config = dict(
    model='model that predicts nearness at each pixel',
    dataset='rendered scenes of toy objects such as cars, trees, mugs and chairs',
    train_examples=97500,
    image_size=64,
    grayscale=True,
    crop_scale_min=1,
    horizontal_flip=False,
    color_jitter=0.1,
    output_stride=8,
    arch='swin',
    norm='layernorm',
    norm_position='pre',
    activation='swiglu',
    mlp_ratio=3,
    head_dim=16,
    fused_qkv=False,
    bias='all',
    qk_norm=False,
    parallel_block=False,
    inner_norm=False,
    patch_size=[4, 4],
    conv_stem=True,
    depths=[8, 8],
    widths=[64, 128],
    loss='l1',
    targets='nearness',
    init='trunc_normal_002',
    residual_init='none',
    optimizer='cautious_adamw',
    lr=0.0018,
    beta1=0.8,
    beta2=0.95,
    eps=1e-08,
    l1_shrink=0.01,
    steps=7400,
    batch_size=256,
    epochs=19.4,
    lr_schedule='cosine',
    final_lr_fraction=0.01,
    warmup_steps=140,
    weight_decay=0.0,
)
Rows from block 9 of a small model that predicts nearness at each pixel, named by matrix and row number. Rows with one number belong to one neuron. Each number is 128 + 32 x the weight over its row's rms, rounded and kept within 0 to 255. All counts start at 0.
After each neuron's rows are labels from the 100 images, of 14848, where the neuron reaches its largest size: "strongest on" is what is common among them. Only what is clearly more common there than usual is listed. The data: rendered scenes of toy objects such as cars, trees, mugs and chairs. In brackets: how many of the 100, against the usual share in percent.
# gate: MLP gate (model.blocks.9.mlp.gate.weight, 384x128), inputs 0-127
# fc1: MLP up (model.blocks.9.mlp.fc1.weight, 384x128), inputs 0-127
# fc2: MLP down (model.blocks.9.mlp.fc2.weight, 128x384, transposed), outputs 0-127

gate.197 [166  85 132 125 125 127 153 107 138 172 111 112 118 129 146 127 117 162 123 119 143 132  93  65 139 163 130 126 144 105 141 124 127 129 108 116 126 138 142 150 128 120 119 139 125 108 126  85 123 110 169  49  95 170 169 127 102 105 136 128 119 151 105 168  64 112 117 154 103 127 121 143 118 127  98  57 137 223 142 146 133 137 131 171 135 129 136 127 150 125 208  96 116 130 147 127 166  38 101 133 108 196 122 157 114 130 255 131  70 128 111 184 184 153 147 150 151 104 168 147  44 177 124 111  98  78 143 130]
fc1.197 [105  88 147 127 124 129 151 121 132 122 185 129 130 120 146 128 127  88 141 114 165 179 104 120 143 140 100 142 129  90 165  80 140  93 114 136 136 156 144 133 132 140  93 121 100 142 125 115 139 136  91 111 101 128 117 130 144 139 128 139 146 160 141 130 124 108 124 137 127 137 119 151 124 147 157 121 141 112 121 123 118 118 211 200 143 111 148  63 122  90 191  98 134 145 105 100 137  61 147 159 103 226 159 117  80 156 208  77  79 142 160 130  31 107 225 132  98 102 196  90  72 125 121  85 135  56 131 183]
fc2.197 [118 121 162 139 137 116  82  54 121 135 154 186 141 156 103 114 110 139 124 109 118 130 109 124 170 126 102 144 143 155  91 127 152 124 112 188 152 173 124 128 161 177 166 176 120 109  84  67 111 189 124 120 131 129  98  59 104 121 109 126 128 138 116 180 133  87 122 153 146  91 103  91 142 145 152  65 112 129 181 118 115 119 103 123 124 125 125 165 135 131 128 110  99 131  73  81 128 146 212 179 125 129 170 115 163  54 196 182 104 175 102  67 110 113 129 106 100 234 130 174 112 131 171 127  97  93 134 133]
strongest on: count: three (74 vs 32.9); light from the left (49 vs 24.3)

gate.337 [ 87 201 130 131 123 149 131  98 133 144 154 194 145 135 130  99 113  15 137 127 137 133 148 124 136 109 147 131 123 104 113  90  93 114 139 150 105 136 137 114 167 156 142 119 152 128 143 120 128 209  73 176  64 149 141  82 134 129 179 130 166 119 131 159 102 209 123 128  84 180  84 129 126 111 106  84 102  95 117 124  85 131 122 137 138  82 127 128 132 102 115 127 128 135  90  92 138 114 139 124 134 158 114 151   0 111 172  97  87  87 166  59 113 139  96 139 156 133 148 131 143 119 127 124 165 104 146 153]
fc1.337 [103 157 140 134 126  98 128 125 146 141 170 135 153 114  97 106 137 123  95 128 113 104 150 146 165 128 141 124 129 111 125 140  70 172 151 139 116  97 203 160 170 141 173  63 130 118 156 133 155 230 110 148 107 150 158 122  98 119 114 124 171 100  51 146 189  75 103 134 121  99 117 140 103 129 135 165  85  24 131 151 135 126 133 135 122  76 128 149 128 132 109  97 128 139 117 139 131 102 155 145 143 149 120 129   0 134 150 132  75 118 104  75 181 112 127 143  95 182 115 146 159 120 131 119 205  80 135 121]
fc2.337 [ 90  95  56 135 131 116 137 126 128 122 118 126 129 171 121 128  63  27 144 122  86 110 138 149 107 116 159  85 107  93 120 114 141 112 134 124 138 137 139 192 104 120 156 222 135 129 117 125 130 227 129  73 143 159 134 110 121 136 106 148  79 148 125  92 135 130 128 152 174 127 134 127 152 156 136 110 148 127 128 126 140 102  90 127 103  89  49 112 126 129 172  85 128 128 137 161 120  48 116 128 151 164 114 109 129 140 148 155 134 183 142 164 100 136 197 102 100 147 130 129 244  72 140 132 144 101 100 175]
strongest on: light from behind the camera (67 vs 25.5)

gate.174 [130 148 156 139 145 130 130 126 125 135 103 173 136 124 141 113 120 137 129 127 110 135 120 119 145 112 156 119  92 140 129 110 131 125 109 123 127 126  73 137 115 129 126 114 141 135 191 131 128 187 114 178 115 121 138  40  97 132 149 132 198 228 134 123 128 191 128 147 117 124 128  96 115 106 120 106 109  96  74 145 147 119 137 122 108  74 121  97 128 228 102 128 108 120  65 122 252 128 116 148 107 135 144  46 132 130  84 137 141  67 151  89 128 125 113 145 120  82 124 167 178 104 128 134 136  56 155 217]
fc1.174 [111 134 125 128 128 133 186 127 122 140 190  89 112 146 126 167 160 146 128 127 109 167  83 176 127 144  99 137 146  88 147 142 108 154 102 129 149 121 166  50 123 138 126 181 124  43 106 130 132 148 129 110 200 165 158 110  85 130  20 111  78  89 128 173 184  77 125 130 114  74 131 124 130 144 170 208 161 123 140 132 142 129 198 114  94 113  97 128 124 109 142 132 124 109 105 128 162 147 115 138 133 125  71 133 180 130 135 123  73 137 105 129 181 136 126 122  86 159 233 121  99 104 126 168 120 119 123 109]
fc2.174 [135 131 169  93 141 106 134 115 136 168 126  78  91 123 118 130  27  46 173 127 101 113  97 213 159  77 110 128 128 129 183 147 132 198 131  68 129 130 127 143 110 110 102 137 163 146 122 153 138 147 133 118 112  59 106 187 148 142 128 127 146  90 119 127 133  24 161 152 145 173 146  94 129 118  64 132 129 175 186 137 135 110 147 146 133  96 163 132 104 120 104 143 164 111 153 128 128  98  44 126 176 144 134  76 122 121 169 143  90 105 142 125 131  82  93 145 156 108 151 106 127 131 150 160 114 179 118  97]
strongest on: light from behind the camera (55 vs 25.5)

gate.98 [130 114 149 139 169 140 110 127 131  23 122 129 127 161 118 128 128 105 127 138 120 161 111 138 156 196 124 140 134 117 134 125 125 145 102 119 178 109 121 106 130 162 148 127 105 125 135 140 102 132 212 129  85 124 131 129 226 127 110 128 153 102 134 210 141 129 106 121 106 100 101 130 126 125 125 132 108  94 148 101 131 129 146 204 112  18 114 135 135 117  58 175 129 136 113  72 146 157  73 155 125 145 129  88 116 160 124 141 128 115 110  20 112  85 133 129 154 181 164 135 138 124 125 123 193  79 132  61]
fc1.98 [ 69 109 135 129 139 105 145 169 123 116 149 131 159  96 132 129 198 196 123 122 132 165  98 124 132 122 129 123 104 118 136  67 126 137  49 128 130  65 134  67 118 127 121 202  77 146 116 108 127 122  95 102 139  63 129 105 149 115 131 128 151 163 174 121  94  63 109 135 146 145 128  70 129 129 146 137  88 180 155 166  91 131 167 178 119 109 154 107 132 152 129 125 143 121 129 128 158 129 111 136 155 139 121  56 219 137  26 140 208 127 128 192 118 134 166 125 153 131 162 114 142 151 123 154 128 175 128 181]
fc2.98 [163 130 154 144 140 194 131 149 199  44  87  95 124 129  90 174 130 209 129 154 117 112 143 174 133 141 120  49 114 130 186 127 143 128  85 143 133 160  76  82  60 108 125 130 111 218 148 144 110 121  87 134 125 127 124 129 136 106 135 128 137 127  77 106 140 107 114 191 121 117 128 131 111 128 127 183 138 126 122 156 131 111 149 129 115 122 126 123 118  61  62 113 114  84 146 115  68 139 109 128 107 124 139 107 149 164  29 157 128 126 163 120 114 134 120 162 136 129 136 143  95 227 127 119 103 135  80 159]
strongest on: light from behind the camera (52 vs 25.5)

gate.260 [142 119 129 129 115 196 154 164 124 106 134 145  69 132 238 139  58 135 127 120 130 216 115  71 100 164 128 130 132  99 149 159 112 128 159 129 119 136  86 118 118 127 118 102 112 138 126 119 125  38  74 128 255 168 158 169 166 132  69 131 126 126 115 127 127 151 129 139  91 136  81 131 155 130 145 147 119 130 127 115  95 133  89  80 153 129 143 115 145 161 118 130 123 128 150 175 187 140 122 133 111 175 155  88 168  62  99 159 115 153 142 105 152 151 168 123 150 109 143 125 147 131 126 129  91 121 164  72]
fc1.260 [128 123 129 124 163 145 112 128 126 164 136 158  66 117  87 129 140 124 129 123 153 162  77 129 125 128 107 141 156 109 135 104 117 129 166 129 148 177 119 127 121 114 122 106  88 220 125 127 134 132  71  87 118 121 141 123  63 121 121 117 102 124 132 109 139 135 126 140 155  85  90  83 133 122 137 136  42 178 208 109 149 128 114 126 153  94 127 127 120 151 160 129 107 124 122 154 128 170 128 180 129 103 213 123 217 111 119 153 233 138 123  75  78 159 128 129 210 100 193 128  54 108 146 135  88 150 164 128]
fc2.260 [ 79 169 119 136 102 119 143 133  93 140 184 129 176 164 189 112 116 147 181 125 120 117 138 130 129  74 116 155 127  54 104 110 130 131 137  94 117 138 141 110 161  70 163 128 137 119 110 168 206 129 155 116 183 100  89 186 103 126 137 141 131 112 145  96 129 118 119 134 211  52 133  84 157 136  48 154 130 143 140 131 102  73 125  58 110 165 112 182 132 122 128 161 168  69  60  87 123 125 101 133 128 123 128 150 168  77  89 128 151 116  83 130 136 134 129 133 126 143  86 123 133 108 150 103  85 208 118 164]
strongest on: count: three (62 vs 32.9)

gate.142 [142 134 178 127 152 127 199 127 117  71 100 124 154  85 133  98 116 130 130 128 104 115 125  81 127  89 143 124 150 126 124 197 131 132 145  86 130 126  78 115 136 133 132 116 169 119 157 164 110 146 230 139 157 122  95  73 154 144 170  95 222 185 111 128 133 133 133 171 117 124 113 128 126  66  94 125 180  69 134 132 147 125  81 121 172  81 129 142 137 137 121  82 152 143  71  87 153 152 181 152 159 101  81 123 103 105  89 141 156 116 150  93 170 126  36 140 102 126  96 191 122  93 184 153 130 122 122 141]
fc1.142 [147 129 128 131  74 129  70  87 133 143 133 175 108 144  86 112 124 115 156 127 164 150 133 129 128 155 118 129 128 226 140 130 193 119 144 128 118 125  95 119 119 180 160 121 100 164 140 118 104 121 105 127  60 143 110 131  62 151 135 110 151 124 109 134 135 123 129 148 109 131 180 145 132 130 165 125  79 159 136 204 117 125 137 132 130  69 150 164 134 191 114 148  76 126 130 144 110 126 123  39 131 121  97 130  80 252 125 116  90 125 146  97 127 135 174 173 133  21  93 132 134 133 128 111  75 153 163 117]
fc2.142 [126 116 131 134 102 135 143 171 161 113 125 130 126 154  88 140  85   8 131 129 129 161 166   1 205 139 161 129 111 125 114 110 133 128 137 130 123  98 128 167 122 128 184 127 118 114 102 124 116 143 130 130 150 156 108 149 101 128 140 191 134 137 131 126 148 141  78 141 101  66 130 128 114 128  78  92 123 137  44 161 140 134 163 130 121 129 141  29 125 119 160 127  90 112 111  88 127 123 127 110 191 127 133 150 101 169 136 133 132 135 119 134 141 136 177  25 188  78 161 137 121 102 111 119 136 135 171 141]
strongest on: light from behind the camera (54 vs 25.5)

gate.2 [105  96 130 128 183 148 171 118 112  91 108 153 140 127 137 128 130 129 131 142 186 126  95  14 127 160 126 126 145 167 154 137 122 114 134 127 140  73 115 122 127 128 152 169 104 176 134  46 127   4 130 110  75 140 125 128 122 125 127 128 128  80 114  85 116  74 143 130  87 161  97 215 128 120 165 126  83 148 113 130 133 123 124 185 137  89 130 169 123 111 119 145 141 147 120 169 105  97 157 111 166 145 182 120 146 158 168 126  55 131 119 119 171 160 128 129 184  82 211 131  99 153 144 112 132 128 111 123]
fc1.2 [ 97 156 128 122 158 131 111 134 128 106 137 204 115 144  79  99 129 133 133  90 208 111 117 143 128 142 128 129 150 134 144 126 139 116 129 154 113 107 117  35 126 149 132 115 105 201 114  41 108  78 110 118  95 139 143 107 128 112 133 126 137 129 110 169 125  82 131 111 128 139  96 124 129 152 146 124  74 201 150  94  70 128 121 132 138 166 131 144 125 219 103 135 160 153 113 132 119 152  33 100 130 160 217 125 130 131 116 171 138 126 131 102 128 131 202 131 112  85 128 129  85 149 152 106 125  18 133 142]
fc2.2 [139 130 146 139 130 138 119  95 101 103 112 137 128 123 127  98  99 196 140 134 141 118 114 140 139 107 122  95 150 155 128 137 119  95  35 132 153 159 122 163  82 154 132 107 120 216 143 143 152 132 219 104 121 120 114 120 201 133 123 123 227 127  87 124  77  75 137 135 143 151 192 142 152 137 162 139 157 120  93 136 127  55 128  75 141 113 139 176 117  79 136 139 204 123 102 115  55 142 137 144  60 119 164 128 102 123  75 113 113 126 159 146 120 114 101 154 131  39  82 114 117 138 149 150 115 154 122 145]
strongest on: count: three (61 vs 32.9)